From a checkpoint of a small audio captioner.
Training: soap at rate 0.0014, 6000 steps, batches of 48.
Rows from block 7 of the audio encoder of a small audio captioner, named by matrix and row number. Rows with one number within an expert belong to one neuron, the router's apart. Each number is 500 + 50 x the weight over its row's rms, rounded and kept within 0 to 999. All counts start at 0. Numbers have three digits each.
Before each expert's rows are labels from the 100 clips, of 14976, where the router gives the expert most weight on average: "responds to" is what is common among them. Only what is clearly more common there than usual is listed. The data: drum patterns on synthesised drum kits.
# router: router (encoder.blocks.7.mlp.router.weight, 16x160, trained with AdamW), inputs 0-159
# up: expert up (encoder.blocks.7.mlp.up, 16x80x160), inputs 0-159
# down: expert down (encoder.blocks.7.mlp.down, 16x160x80, transposed), outputs 0-159

# expert 3
responds to: open hi-hat; one drop
router.3:559402441569493516453514554506473453433552555494572450508427476491535463443538412459449517530568517527492492564494447405482550466569505480490434525559471558540547535424480485471487472467454474634554464487451496601454538425477473447474471572552433498461548605479558565540485447453540541499492539469643513501427488499507396454568551490503469555543521483661474454536565507531548540582507472448509509484642486566450503433455473570474564440436504550505545530454523500512457470511516538
up.5:393540495534471458571492536544547522554455517505508524548536406493445419453512541536526535477480532482439496572555523536443438537462425527509551434534541531427581478474561525584479505485494574437360520549493554475512448505447522485489537532421522506570594522518508468568558470497472518569564531464490379447534421503542530495400476451535597493489464541471404503473472551407463515358532529501471475424542530423445530526497559576454462539504443504573480514478439492563620582484553441
down.5:506498504559486530529533438496475615591432516494525506473496483468438455603536437514490472583529487456471501477470490509505540509588529504493459540442470456493439611505463513485548547547444602548501450550499509568446489493608598571529563501479491545541570482473486431569481482485511481426650515392474492522550481542569503475467459486545527415410442590447517473565468408482441457495491464444500539526448400489546433442473568509473472456490372472582486572543496551547522569572438561
up.6:510573474521538451544424490480559498574518498420492533531481490530486524454465486483524412478474502512428509493527534433480473486443405563455487458468495522540524569618492578552494455557462501462453452588466510477601428521574515480515446512457479495462416531542513452498414471538422527592563485491484521508505491505536498533420433544523555427492508514448505518463631453406527513423622516406629570483521593497481474585485447561453495405494499522501419620500479532568435576529582514
down.6:459432498519382544521485505477530555551486520538485471466474558530506458520486490430526548453458485478441505468414529496507528411516461512487571529533447578481595567418603508546610592509530537516495462452480484589531489467500459529508512504491542510421465513497508467460514497510494511582465405590500489570540515524573449496548499458551541430501414476433503464598590544428368478519440516426572594508492503552477501437401561444604525534498476424520549474534441571536587485618576508

# expert 14
responds to: white noise; closed hi-hat; thin (high-pass)
router.14:485487540513463493395555483522456432526438500395511542570459562477533485528477498452576453515475524402585550572535512593482474452477523565517546544561507546442518455541525498508501488554502488579512542542425419570397517454418620525527480520476541498591521503494489487540543479492526509464446485530555537466526521448504441390444584526526455552403515551467505533432535439451466512480470461563571549479528556474545480442591589490531445505497440498520515558342614488590508467431555424
up.4:440568528455496475528386479491488490324497524481495441597450528568546478480515438513466544496454524513402567438399488489523487622484505589477513503485537402505501547542606451633429553438501470491476505540479472527514454464469609503551514471502484540534501473465539493460534462484524531566547492479513470531544587475527484513497514524495460483519516453476518481435529533398480533516500403560498440439483576540544570502499562468691467511597472577449445483501458452532511544494515418
down.4:530497508456483580509572511478573493535576524466535469533491499516488505625534518491543536540615449535425477482498550460492554502495580522567549488517458480518402509542443480551545547465519484480462515450506524458518413608444476466621562425491522549506560552511513525595489523414535592417582451503505480518564501485472415541464459504516436472476526451494526422596544441443396534532536601420556407436440591467474498529520516458569465557435397475399468468503415512542485489518465544
up.5:510509556520535515495481420513442488515555494505600377457556448456454436487598493482404572518472464572476451492483524440506447466496475558593563491463534401465488572483470387526462617435448469589525501570462438543553560530495427506588550367557455613426528431442540484431503505471383538489542514426519495506511499502396540536506540517481516490596475453517545556542512505514489565539426526549402491548529491551482465528487539573512476463519494597489449505488526439509534516541517472
down.5:498460625477531497516491546515468454549477487554413546485526520521493433523402391577505471506529507494526520561493358557403487464614494442558524502545397565437529463545417508494558353565505510537521431457513536570466465430496492513503461509534396494504526593453416610565488478503548405451438531430565531449507599467534457472496533492524450513530428502506430517479441502570591523456503514530476516535449475493472570528536496472546451452535539458491475489463574506464535572547486575

# expert 0
responds to: muffled (low-pass); half-time
router.0:416486496469419498470473453566487470583516525453401477449556548434466450482537476494486593545598489521439397469572446563450462448542550503473563507454532562594555538353555497462521534525557504519462462484401423491475557444546452459591522478492479408462534580464582562445491493578490469492486463567547429493563520531524543541592516520583561503482557501473500487590443475461449481538488490468506477528440486488497525418409475455544532516504456471404556523483405592500429447432525482
up.5:556435481534415562444457483497478471482524585542398465456442579416541540508561503416456525524527524552492559474598379443500623402533460433457489537502467410572497517447498552412487466516533439600494504464515470519385593500446455553492526509558578431482469548496446516473512456496508489489446542495589579516528494498499522454570519565471465529426483521594580461465530472584473499542475481471430537478468483464608422422488539461506540411532531535435498557504479517582470465534464549
down.5:500477521466493447496445600494467567478515488567459440474542461483530474472504555499498600455513476573511461384487461457419466510424489464417543550529515458525551493441549481523483447583598428548512497504624581494536511567497451440532474445600462429517571464465533569427554506500467477448476429367497541546475545516416446480529594455529488527528463604547544551448496548569478467523462529547507560526547470559451445543466526554518589591533571434493449501424387444490479501534445448
up.6:497484489436512480528442526470513494508556463497541498515524459466416525519504523558478474527418552494542575481460510477488468574501434578562420529484465500499478525591528441537447527509485532449500519478395457458590508457533475502481470487429448467610448490530411421537415476457469386542481574529445529468480586576476452515533577372440541495574486545513430545434525516516544499515477681506548466419497513417512558574493505700463541510511445533565437453512500487516531528491492481
down.6:543464560552474583504498579513480493533482527431406354510495438515440515512410511480447470532473474542432489437500549500489548420558420510467564460454453462471610424448465440464530572528488425459488430442550498508486520462388529469462486473526453502407568472526541512490460465553622495522472491497478499515477615528384520531540506482522424591480515439579470543467575574439554545515453417573426481530528522547627440536480461438505493524510568458500564532516559484487519410535514486

# expert 15
responds to: mains hum; muffled (low-pass); tempo: 70 to 80 bpm
router.15:493629437471498447534580517507475568396564497385477558405432520450500460448462419496451505522506506526480467523550474517518531615497601536454470536451498519539453507547531523566521604465417449514505503553511467425545548405517532494399540357532568451542572415516484478527506504566495573561551478477497427538568454510568538473476393402518504432485501569461597484477452494474487504499526483461503551554455502519476509504489553459400493427566518493490486557554612527505458506506560505
up.0:561482485560500489447619618537448485502568560414397538474445531434555546563414457445558445510518508434571469402484454568515506504474481469527473518487508473488417530525603592549513467483567471497556514463516490524521420519535507479498489468518571517578488447497466477443544492563589552599494466495477478506478443485510526446496430442419458577484541595419510503413531546516515428438527497443608519490441567543573457499600524480438527446540592493499472587518593464500434482502460563
down.0:617560485485575534611516514576507543456521503504464490398454429536396535474456451538541389506431476528468495465554519475490523583604556450536450491467519494478532508441529480584528460551421495416493481526483566443554446420440380537390524514547548406406470505461530468529451472487489563506585490516515435539479441490502498498500587488491512515519491483402517510430397560517492486516487416516419505490459537602450585553434479415529457479467463557519500461544464478453519597468458501
up.1:432567528494514417518389460487543546463470484490560423557515424544470526493446507507485476622444496506532536488451499517478376520520478526501354495561481457436499576556510524491456530509443565396471552466460518522549457439493599510511472486505526488529498510530583524593410439447432512490499569550389422466480548531458478576473534540478542534485476486557494477517553441524490502473497542469560323518515502470517500564411492483522552479521450492577442522530552403555573619429507521
down.1:562454527456487533480549451565502506530481476569454560570499476512472506556433506529455562544482499447466333480540482542461546407552545459473511546473408593516534375486511569535562443426411566437432503551581562545526497533470534516606596496474438515495526497548544619458467426532475443470493525488418587520504480568513503526573537504503464505487459556559487454553418445502500558560505488559509474515478395487465483561449425420551496514480515479437470532365470505438509546532468554

# expert 12
responds to: reverberation; text has "room"; text has "reverberant"; dembow
router.12:490525547608498585483455591461523493547548490612429538483563511590601500409470478504498462433487516522497461598499552488518489556458468488518524481494485567486487410474562456552424549503545392541452533488545428486592487526485418499594570444497480569516640592529508384419508484531527467492474458509520488486495418473482528467475441515528498453511436464503507501484495504478483592488434501402535557537411476443507521419582514604529553632473464498558552468486506496533475567461547463
up.0:475540480450493512519464551546513529569499467480581466540543452604459476519512597542471491577554362589508474491485503466452531592473446495562471450502537533482422509499500503472576520507467471466492525461523545504531506497602502482552428472446538457564457493542504488430431521497530476468509455536460416564495520567413455557543513460514553465558495440476479544511493578501405478448404606480626439359524390513493556569509366472512554534440494497508443481477405514394478488540433533
down.0:554549556512554531505474520362431488456586510537516450372637562527497477466457561494455514459468483544510465466486450465466550538542440527540488429511520559430477502623567393555480538495481427505387548506487451437489519460538518527469516507482492457452485602558524497468433502531596548465523459486441547497523468468501426513526468556509486465558500491458486579440461474462489539413424511423562462448533514546392536380503531527551470475442497472645545476464528564518543526517495404
up.1:399627495489554551450429478451449478513494477569579520554535527601505485433429575439431504473458384582575517429472533493538491514522488521613507449483549422489407457483436536563405491509518478494498491520448504519521421546607457586606432464511546496597473556506452496362520549441565543490445481472527571544546519484514445508492512510430511382570433508455475523507444441512469523500431514510485462517557467536453544515505442465579467478487473480550497457501565511501467574532423496
down.1:638547469577477557462579541439496450499572596514438484492518539522571534516471484571557483528447513444419461583434519561472539531447507511464424539482510579504516522508596517511549562578509374511461456528418541524522487462426526549473519475540576584391558477553526569514479437498533513494396501486469493563467535484489501406506454561523410551494525469475570463467544484483645543463526472470501570576469536497548522438547475572529543506492482480614527498489557528565395538453550456

# expert 2
responds to: closed hi-hat; bossa nova
router.2:538484556568530441493564461496539546519501461449478643504505542490533392602495485510584544437407561513468568534392476450457471427512497458527447427507402531406605506501486551489507541424437499485452411534540546416597489450536522542541569529502458436450446417403504477533519482507447507507563576514444511478486541516512431575441430396545495500503472474517448508546442416519522484481549479491542509523570542585483417536421477440492494477544562545466531584471492420524425542500480486
up.0:432545486505573490510555395513498512441535380547527504500503428524517478479486449575449526428439462550473527520495535514403543615564532504433543506443598449506454472526495479537527532520520475469457486451456666429511468535489521502487506442574547473541527463417657447456571513487495579474485517563449474519624550508557478547564463487470529493561421505480520470464593508447575421517534530506456438548593527538518524504516474521581516492534423489585573492533574401525521484444464473
down.0:449453444473500503493422469548509483450441524447562493528485615459501476510500573493499472471469465437541414533513436531540489485460560483500547511557472513515439602497505578372469525485576524489572525503523499552447587464516477559503493473434570513513484525552527441594583424511526442508497429438474477582534527437504596451464572489551523434489476509481377457526509464583336463458631495516520519537462531483444497474461531497473452463465547486506531629488544530416526485464363569
up.1:472498457471531581543486442531536466501514523601463463571446577631540540455603519509461482527447495586571494482529506459478516522476444464529538499531518320488525406483534502467471500438477485460410560494505588544588510566538484455550487553554363541571523533509561538449523537497502507520494519491484537476488590609547468496545602455406516468554476465501519519497475509535489528491416445484512544392552525478530552514581531571504588491395502510594538514493484381425509517526502487
down.1:422500534449504570480495579557460462403509518514421514476497517587518510395520559518474464487548489483518569509476484531516486571444430512605530413539493376510481521461496437533508527511479450531516552511450508594576551522581478390496428472480459587630487500521574439432474435519529551606495466499544527530525520461430582508569553512468545534582524505532586495466534512557509503465481507494532526413445530486419575478571423464561579526462434486464400430450490440423463502582478452

# expert 10
responds to: low tom; high tom
router.10:416563483528554504501448441425506485413461421539527426405483474563503486565467550563527480524444549483383573515460420437559505572509478455479519532436523472538555447536471520564510428535498484442526564520467515446442496482492520476564423507498468494526477478457580414562549643391455534464519448527501542491562440389580505515456539532526572474452475590482500482415541535500507446455523474474435474499607516573432470487494509535628524543483478490440456478482432529552487613495444424
up.1:497421393523468420456532431432462466526507588521390581559553457480457492454449433566554480451623464432492505533544512532472509442456572487497527563474524511413582483427528404435464523494479500504504429560451456524524499508442497539578478550424462526598543485577486531555507387571534425513525571489484513599420504500505527514541548435555561550552419500501529541540437544470582526484430565597525515474396558484535553475398522583480493486488511446492516488491452473559543525486488478
down.1:562513639474537563460495555454448486474500523538561527510488479398519561542512502500468403497419501585447535472503508517540469522507486435516372485459507531507474488520530430475551551475457531536476518549523494525491436492453502470519482464466484449511472441505364624556556432441530408514442395476470551473456384526528552528580557509535529541528490486493463400488426481497509542472567412565401545507564503498466529556625537529455417508585549520484481466458396546493407470534416505
up.2:481462575453449620511480513539461448520556404459534524434494512463458401562541507430482409488534489495447467445461439497510470519589426484430536428540497497531645481442535486561452517485485476415479555430557589514581632527470555461448439438503415487481483478517433540495515471482434449478460449511481523499408477522511517518518500492474484521477575530545542454507526590571452534585549514499459496498442556561492602514627549605445523456482556573537507493497490497382466497440488545
down.2:479482472523522472501507521494566519517656498573505525541406523480557584534541528468549469436530575530441574488390452440522444461350430560443393476575535433466529462479542478449642388484503509481601579469473536502514459465546453514594534582476536547461417484509514434553522412479539455546428492527468489515550521488521415453517477479431503459526494455442510448466442450473466436514449479454470512441518454466563465531519601495548538526548445461524447486494544494552447542541531547

# expert 6
responds to: reverberation; text has "room"; text has "reverberant"; march
router.6:499467493492538518458535474484551531478529459520474492478464376527538526503495544441426483490519518553498506481439447460437410465519460504503520465475535489565462474512572434511448497464493550522456517534454457427484568403405472396422514564511563589532401469428486482470471519498560481616361435485566470415502527474451521503451582404478455624573528561573516479463427532541495440469446616580476475527458540561446567493425493539511579512481535513557443475520535468464547424399547502
up.4:495507580505406522509476554537492518559472511417448526553542390485468511424416497501491498517477485470563504540537486555508478512450495532512478529632483536442454496563449584426516542484501537490525482437594529420513517488530498455530435541479497548606511503431552402431531516543467435459521566464464486518447511487449486527533508360488438485459445445518478602533451479391556531442548469558508494493420518516521551536561466397499530385493562392460618495516508384459560482420458552
down.4:494531439550446556389453584557552521561462567516454470607522498423498563595586480599485433505534455440493435521539440451480439518362462515475451456528466491561494501457555480511486550427499459512440534516479560461529548551481550449489497524508385457534558450616417570512454477532549467532388540464521569521477429601512527516523511584532536487509490464511503494520519511545489571472487465544496543450471494420516482496441603511469473464519499556627379418510532573461482508557493522
up.5:428532469468531507469515506516425549535503526583546536510491566498522494452468473559434569501488473497472416501529537461526544458482510499420582578512593546532503436441472575426505559418536486448488497513526534608473464498594430546472431518567589480471519521438467577437632471533511516427482554460522567513560460545570451436594493542555545509521477514502571420602465558519467497636502532552406453474591431470456478502433502389430440568439517475469499507491477534532485521487486594
down.5:566421475524493621453504449492468404484487568550483524572463467488577457512458564471513559516506513557540536523403506478453579430390446505453542576548534504489494483482533500460514426359513432540430418423510560506538500528533473499515576571540542489493481481485548464371474449491557483543467533479489592533540534542522461462619512514469590505475490529566534538535546509433461497609435491449480503474523412459491442458418424422403514494477540460441527465489529474598410575505511494

# expert 11
responds to: bossa nova; ride cymbal
router.11:474485512516551555516477559563545486562504485579575546492506539596469527500564543452450586553499434573620572568506566477536390574477468440533552522504519500538463526480433465517569599599537618480541514602462496478495508493607454455551473521534534475566466476510464427464446476382552507525564432481432538463480504604438480471446500499492590535476503408503556508576497556421495503447473571524558511524495484489518583512474468572426540553513419528565487498494411527504506499482492400
up.1:445440516501467491438519494492571528512498523477489512406463452466422418516471510575530510489519528480418427529544454528635553503511457562435508565559540540512571506466528553536479395427467510520476494530615458574487497556431567575471521397502472446465577454453435500465470497462472465547533542473491573447448404515540516527579461585532638527448437540529381515509556491532520513540571481519476491507477520474442443515491535521499385474504485566481545482494536540615547603540605559
down.1:496542510488455472637520456548426474455527404610598496459502554510511398422502487487503515500498484602586540523417459492456483522407495524505520419507430453488486445456537443450592491496440537459505483471498564535575540453552492526621544460454602468485500544571501504385477459450453513532497513484452538500493535483541515510567511442461463480459534428590505537552443496486471503446439420523526487479506494632556623527485575518500523569455495504382563463466484476567407480533494438
up.2:547472532547478441458561465472501504454526470425558568521491476450369484585489469479528427548463489424477385526497476601454506429500524589481555580506455526636488551518481517492472485541482536491495415500499476431504517440470585446516595507523423466445490459515546566572510504528456470522530487527507511429422502533556418501414482418522483497455522629480428413560535492485532548532515527550456495565459528504548425455537573549453497497537510497500541578430626371561555517464566482
down.2:550448448500499528572557461397419475541484490470438531505506464554492455568360477506510460471538498525510438522526502502484520518579518426493502526506478525495504555554447481514531475487456445514469476463484506463443482472437532413481486633476521613493612511497503505488473573398570483471474547432621495477419444532486493531473473440589481495565571521472468476505546540489575566467480547424473374445489416436473607451470450527469468514532543404578530545548435410578474434476507611

# expert 8
responds to: clipping; text has "clipped"; bossa nova
router.8:459611455434526454438429439514535445611508490551527453486559495560436443480451583479455529453460505588521498393470566452441542546457432453499543491493508499484583428518453441559465584499456480503397540476456492593470539549520533448513500597510544462472469581562473561492428490447521493483494562537394538524603586443456511508542554502536523489495534466484471542549439525535506594546502374468506381476523414443439524496425490472524495414497467520586497445514481552506493573511421523
up.1:553550545576490405564571467469444458400502540500537512605498535510568499507539472586529530445571506516516415610511583551537449497500536485455475586501629486432501450379535441534474514442481418474416454605503530584532547531453465484541526448452472458440583488489568518564525493500520563519511450463534470450493525563538525472460498528470454479423501455464496479423469479449478538445495502526555616432489465414576524378564548524503436501547496491434516436426533566483442486498547458
down.1:628441558545410557507496545412485424501507506516523564518468554395497541502456490480504426506491484450492565412519436529494532523439554412476489475485408500557566584499509553395488458605491516560565536541485553535525455573503516502523445529482565445456479600446559449475484566485585464518411521458491476469421482502514481472553521468479524650430494466532544530516537443575567430517453410512571504533448520541571484548595474487509513530496570520511497516377481472439524381499480500
up.2:535498503580489433434495515434527492445569519470519486423490544469498523458479481440492422452445582420472465594476512448504508517585477492525508543517545471545402510530591537528498470512520499525517611499444454471471460501432440539421487445483576533496443489459627495494393546604489461510476504513587353504500511471574497405457442537516556574506520587432449445399535516497478453432520460496524526487460464530505487452562540521513526555516369462553372503481530545472534544504626464
down.2:533503512528392575489526550550547408479422475480387555525584487415504469527497496496459550570550492380467502460548419517461540434548533487476582532476506584558489525472519568418543529475563503535547505548601561512451577443413491469480453531510440487495495468529504542538492579464485453489362498494579462473472526560477426469476483499555477566451448547474367537538532489544536514484482552604509527602462490504543448403438509518499501557469550466467409493521551498504435523430501625

# expert 9
responds to: cowbell; reverberation; text has "room"; text has "reverberant"
router.9:545435440430520500443510528491556511518423485513564466529564460531514494505526562461478442554602485439443544620534549547521520555524450433396539529481546518465472510583430483495494574545519451531473491513541432461489468600523543580437433452535468532570451587565573474532417594475486458488531517412520504488535514518465418580562503552483577447560477500431534438447487516545516568458415597518594405459467488525382490455455515521524542523472467447587496604511413466536498527562519501
up.4:586383506560507509515608516392503459502504576471523545481541510469497525481471406508516520497516574503475455547418525442496497442508544558541578499526397425522593525445577467506467496478452561547464588572449481555506548443475468514495565533450461503425532506532487592488445458461426415578483545522461452470440470546569506453537565515507464519479421535565501541537513498531512578561496461476462555536393544469428439428484570564476459522485536601393570513413515566535502513459624522
down.4:406496452512534411535513529437428478447472459559434499574472586468491512494541562494472571442445563622461464537517515533375531576436528460475534489477542430535565493491427527561427557479531523547586559501462524537539381578599520536556490534471524494481463516496538462415526450393512483530541457434405468453510548502530538516518555602432459511489350444489508570438502521513458475468539524501485469536494533546481543456468548546477525652471521455422562549547519527541540506513529534
up.5:549523609522485404458521454488557474474466532446525485447463435460385502500465543492462449479522451517412397455529472572537484399569497595550509559521478523483502563514511477569474547486487546461514515473566472538551527423438559534523497464406652572377569543508464560606452449452460487524571460488477421445521426564465566553455467549460495460447473544496497462509587479489442552485449565493486473580451475505498462486562521547477466555525532519536457453429499515441507416492570620
down.5:529430448561470622567458565520441435458518543517349520469524422505528524470522522515401544522421483467522574531517537442530544481485423442524466463548438444451483374483444429450445517386494435518466591512495478450554489500491424454483548516485469489487474497522489492407521526496560545519489499413481525431500524498500525507536502538465497627499515493587482517422565496491569496615470451497497461491457550478460548373492399437552511438487541511518512576432481453475374442523500433

# expert 4
responds to: muffled (low-pass); quiet level; cowbell
router.4:427449478559432540584526639419500452633472532421557540512548506445494548488590559370585510552536415398447444415555587456439483451454459552583480435524452545551543549516533485508503505435485534511452430591550589517551502532520527463567437487495495435541449470597478538529433508498433435529469502535499455510425482522522571563440515460465488524518560524480519436540409491552473508443573466464563526537500564514504469513576520513474492473413482500541468526536478413512521514462512487
up.4:483461468508498540511455442496538448501548502566549399348513551484507453443500562457498519405475559560477557558466495479417479509498428553532510441553474409461521466506542395485454445518483462474398553547472473487603501536504445536513501502408461530504519553482516583463490457486464441609474527469493584480531526492633524511594578572480556488552400505523500525444560465533535523542447531480459513496525566496486574485458579575548505557409503538499503403410422505535585509568519404
down.4:544542510507409534458594528482539527573540469466503539488466477594491419387481431456588537459560461499516548495510553560505550554413619512473470588434513562506555434498512478417487547474419524508451500447522532504507534368504541513577582539463461492458562434447518540525419421561485570556577485558498437553527429533564497469459481467544496421434557491466541473541483489468456499520536488537497466453508480473507499511447406535360542545551544524428533547430443398542547569436499495
up.5:499517437433504465506480468415506536465518503492421490392576472526512470439509418485555534466426492473366554444504521497469506548575431613524487491473531490463551531441600463515471509515433577530498517472476546465589517504388564522483508480442537576486564574455528543477400499509441468564446488528421541457570450494504517493662511544517516496472518528494501507440579538491418498517489628478539531593552501486437596451548557522531447509471448441520536472465415508506537551546628470
down.5:441531577449589520454494552532593580489434463424502499535585517540537493551488462482527463465403413469405532486485524568581451491564502431595419519465437534475535512524498583415569434589528495521543452492519411472479514528429493434526524544546547535518558486515423581482522582500543494442488503503648454420483406514526496518431498528531592515465527435547495458519578474464465596476500455597455459603482492452518508467536529535553451457524444491458447426493511472491495443464500602

# expert 1
responds to: clap; march
router.1:487466547495521529506532510517493480547403471475470430473591470547424455431467499549492471506595504512537594426482514548508483424535406525580516454449436547393496464593514453572537511523510486444452433510465398438577549468492519526496456504451432554466485450566563605513474468434552474436484546511513494400457523470468470534472642495447535530445481478506504527419502477509537499426507396575482533518424553553480533501598470491555535528521563510515488489502420421386597543607542467
up.5:451543484550544472472436386518372580475452587501478528508551510481554526471542418487439512459446498408418519568552481473506552562441472490439484574490515532509517589454507532460511600520489516488516529606453570548437497524448480486477458490476535420406536538543441564479540465585492583498496543450456476530500472553560513509486469496577502566480431501421527433536411527520481562607431540505558538513430465434612584426510539563432458547514500501508590499486583567544414447515496535
down.5:482541453499510532504449496401643483388566511571468498551426510496508571487559565518513500551511543498612516530519480408560458473466495429423508464606502457501599517550552467571516503449453511501516521483506494494528491576515461520567493539511404412444412466395499435460512522461467535534460452513432434469514464552507497549551588531544531552526540456487572401464476558456548471565499486458516533511594475497631357559501497464499540461490449546546518425482524541555500585523562457
up.6:517534466496602409474518551545473553561464538572556568567460446456470503543513586474585451549505472483471501542587505558579563547434544487485508504518507525531516516494509574464512522544537520490492454525639508534438475497477459515510491462504521458561585554500434510432572485374511454441481481537579517447507443454477412484498371520559473434452428497474475561579540400461445411498584514584479569441506441504471435593504478458475423391485528482501431533546531484463504550439457598
down.6:488490497414531505484577457543492516609400478475488504507487491595549456478487551491410560468555412400426382508574499400516528428418514552537496555512519586544483473535477577481490496372533503494493394490530478516548493454525538480561493437497534535514510545529526493686532493474507454465476430474505481481486494441515570462533543567539543502528442470471523511519584582409524477465517445498607449476363496422507453431539495501544500533499441475533534511468490496453468476506562614

# expert 13
responds to: reverberation; text has "reverberant"; text has "room"; rimshot
router.13:482516478483525494536464462484609644548499398544528477492507454461384548510484550547539561450449463567527567424444533502409485477428426613555533445468482444539527467549448472496493488555486539598555444518498470454589561557560548514508585491479469519504468538548431469486435458481492535543571520516492409471530519542491545537525502482569406514571475475537473534537481488418563574477605512482458512428516543584412524553495437526531588538424609519418578454526434529554500474490473519
up.0:530473517589520487527558603554543435510528523494502535438466500420501487537431480559516464556554542481488457503476482559529532460564571464361554508499545523495443493514539491598481518574587504475429473532473509523437410523435588537545497513466441498475496414553515540512589418456470460520456515426471509494413437571567548513455528488429563469456480617603456413444453503524489454391513503492521561469411497389527488497553528380470412505526503484531509598442510480554456576480520556
down.0:446469521432495492530478546503515483443490490480457609440560440559496475533474407528496540428513458517466492475609510562500495533507543590539524518524619516537469501497460434449402540484575589486517577506474454613568474408479572598501476467470526542559484515441526441482569485509483481544493475538559426559532525432556558465503407597575467480523480466359468572572494581485499476466541498507506608502463452463397557459531484514587464540492422520475421471455542605449461474480471490
up.1:451470421509501459436463568532487524557611597463436543497517548445526485526520498460517564496441518490522479511518498458459539541555496472467511438567554510532530508458527626472409499489508510510452547487494470518439495569497438566523530418543508375577585375533537533418556480524512520592455559520553532543488390444582494472486483509524538599421358556489498566469529453596466502537508503478543518578525464423561458461499575533466410522545514529581388502522484497439501517415523462
down.1:545521459522490555534467494530448449564494493574594498520476544489364565463504390527490540518500577551540560466471549602559567406483452404434470554520521464463461411521342482493501493472525534509567563468465526461474472523470489503514561532566582403486581584492464479498488436525379567474547526397492538568500563514438500443435470537480525552517498446545569479497520517595553477523478526353504536456483500479568498555503502472514444446489558421447567468527487546507492548506454551

# expert 5
responds to: half-time; shaker; tempo: 150 to 160 bpm
router.5:556460554486504436463515489464615465432487500532444428590529506474490533590536522500503487526501467451503498569582463542567520417569532467475573539515452489494484466563475502474528446506444495503429593527510569523461486464429434485461506528566520343527570512487462531412572460374443480471541526462540432494485496508502529499528567503559499465446524554520472503514521467525353567608570551533388512513453428429521600475490521474462409543486552543427515439627437491469539489451478523
up.5:607404497489498558519537630408417457413497531535490404517597407389494509545520462544481427549621495500535458488535516581562484456483495475489443526598458524441472504475451501437531453550503507455529414504543484473502536481419444480496547479543488498410513490548457522528528551424587459461514512584487495506416468590452510504607537541507494485427478474555511482512433441470552473540492482513432512472434497430491378557596487503442462457608550549475489445561517456492523501517475566
down.5:533496555620523563479474487506487455541501560553433435501488467516565448511482485515466442598497416454491529498481511492460505454456483468474518641606479446610517469504616510460536510474550460546435585423498503546600513494493443485454511480460479545518528483497512481462566511515469522522422500397562594454493439478410481481467522485471424589559458546508534591465535440554485457516425589463458478537474422475464544510464468550557487608458536574440477567415532530464483429360531460
up.6:488526513487536569479443491487566516521514415508540471504536488533511526463465620518478526499452392573397517449429566459455512540421457566467633507493568547484460451410587479533555643401502521490492487530515503560526420548560556489536520558486554559475458457466498459429487418522544543552474453552493451620563484574558550437556400484550446535541477521525571467500499575495428502544469543542475421543506463448453544474456475477527438536433487573514562407500474571465447439494524491
down.6:514480511598455523510558518450480436513385445502503558500549455430504558542500507590499519606499522497521479488440566594532455618479466498529465559497599547493427481507520552450489443427521586514504455491564497473555401525500527531516513509499522567427477460499475430505461484543488481491473410538527426475430471455475543496425484558458593557460538547433438484530428493509557460484476545521425477534415525480530503464617463430436451494548483547535558440597612429496483417393587422

# expert 7
responds to: reverberation; text has "room"; text has "reverberant"; clipping
router.7:445545383546493461518471533409520517527603429513412535529523524481541472446566535389543474495540486589503474513453635603492487546460473456473490536471402458497589426395551444473459429461445446498514435567559549472540467636537468494547454540465488529500518548488602457466440463468531540521458566588464529566506514482473481526514454481498537467475450413521536532552458485533536463519471518569443575445494459416441625476508485582464471553546499460512527443423474536550516524488570474
up.1:503466583479484532455568536535518551485545464449471496430425513384451520566539441490474514550513516458446433501518429426412553438562547493515588504511562512565459517483547574499538524461443529566526504467529400548471590442379513517557509421505521453532459468490549563597491537555439418544505483419548464487440453584533477509457479489574511528455474558534446493497580612573500485591571506403460535555519417470505464480407501471448422466463493607478419489412487545517517459525527530
down.1:540567391582533532552508552527497479592559505490509474445494439582479446512518483519477497382480491540542497398437544438508518505479492510486462452494462433534539448415519528617475481491428481493527475492412554479529430473420458518440535506481479519533502427507523469428525463431483640493459544509413580464485466591439605526514613482513453519555450492465609504439581450466463502589482538535566554406544520452494530475461500528467494510604431532496404470387545480468562494524515487
up.2:529510491475388462542500618461394468586526537516519482567463565528526465471525567404614523511536440501503535462551490470518500530476464459563517450596468511453530401478526506529465511488542432447478466512496537548570462524537518590625378555482495498543484554569433533480543476537533489446482527533364608497496512461469475412569513515448424540503521458484528487508404502425540587524491449504643523485458442477502524518506467495417555520505541457564592547466453451491449553517480425
down.2:526514473511534616508518527516528440545464472461493478427520435588419453472517555567558404372557494486526509457503435570548437503484387484494477420475434516473518537538589445390471475446518391436472458534454542508548513467512443563503503560398439541552527474523453474502578405531527532532405545438424538435515421495587553433525497552580501471476480440424570492436444496448517471495510451499537531520421543471634565420529528461513525520529502544457434469468493498496482562510461478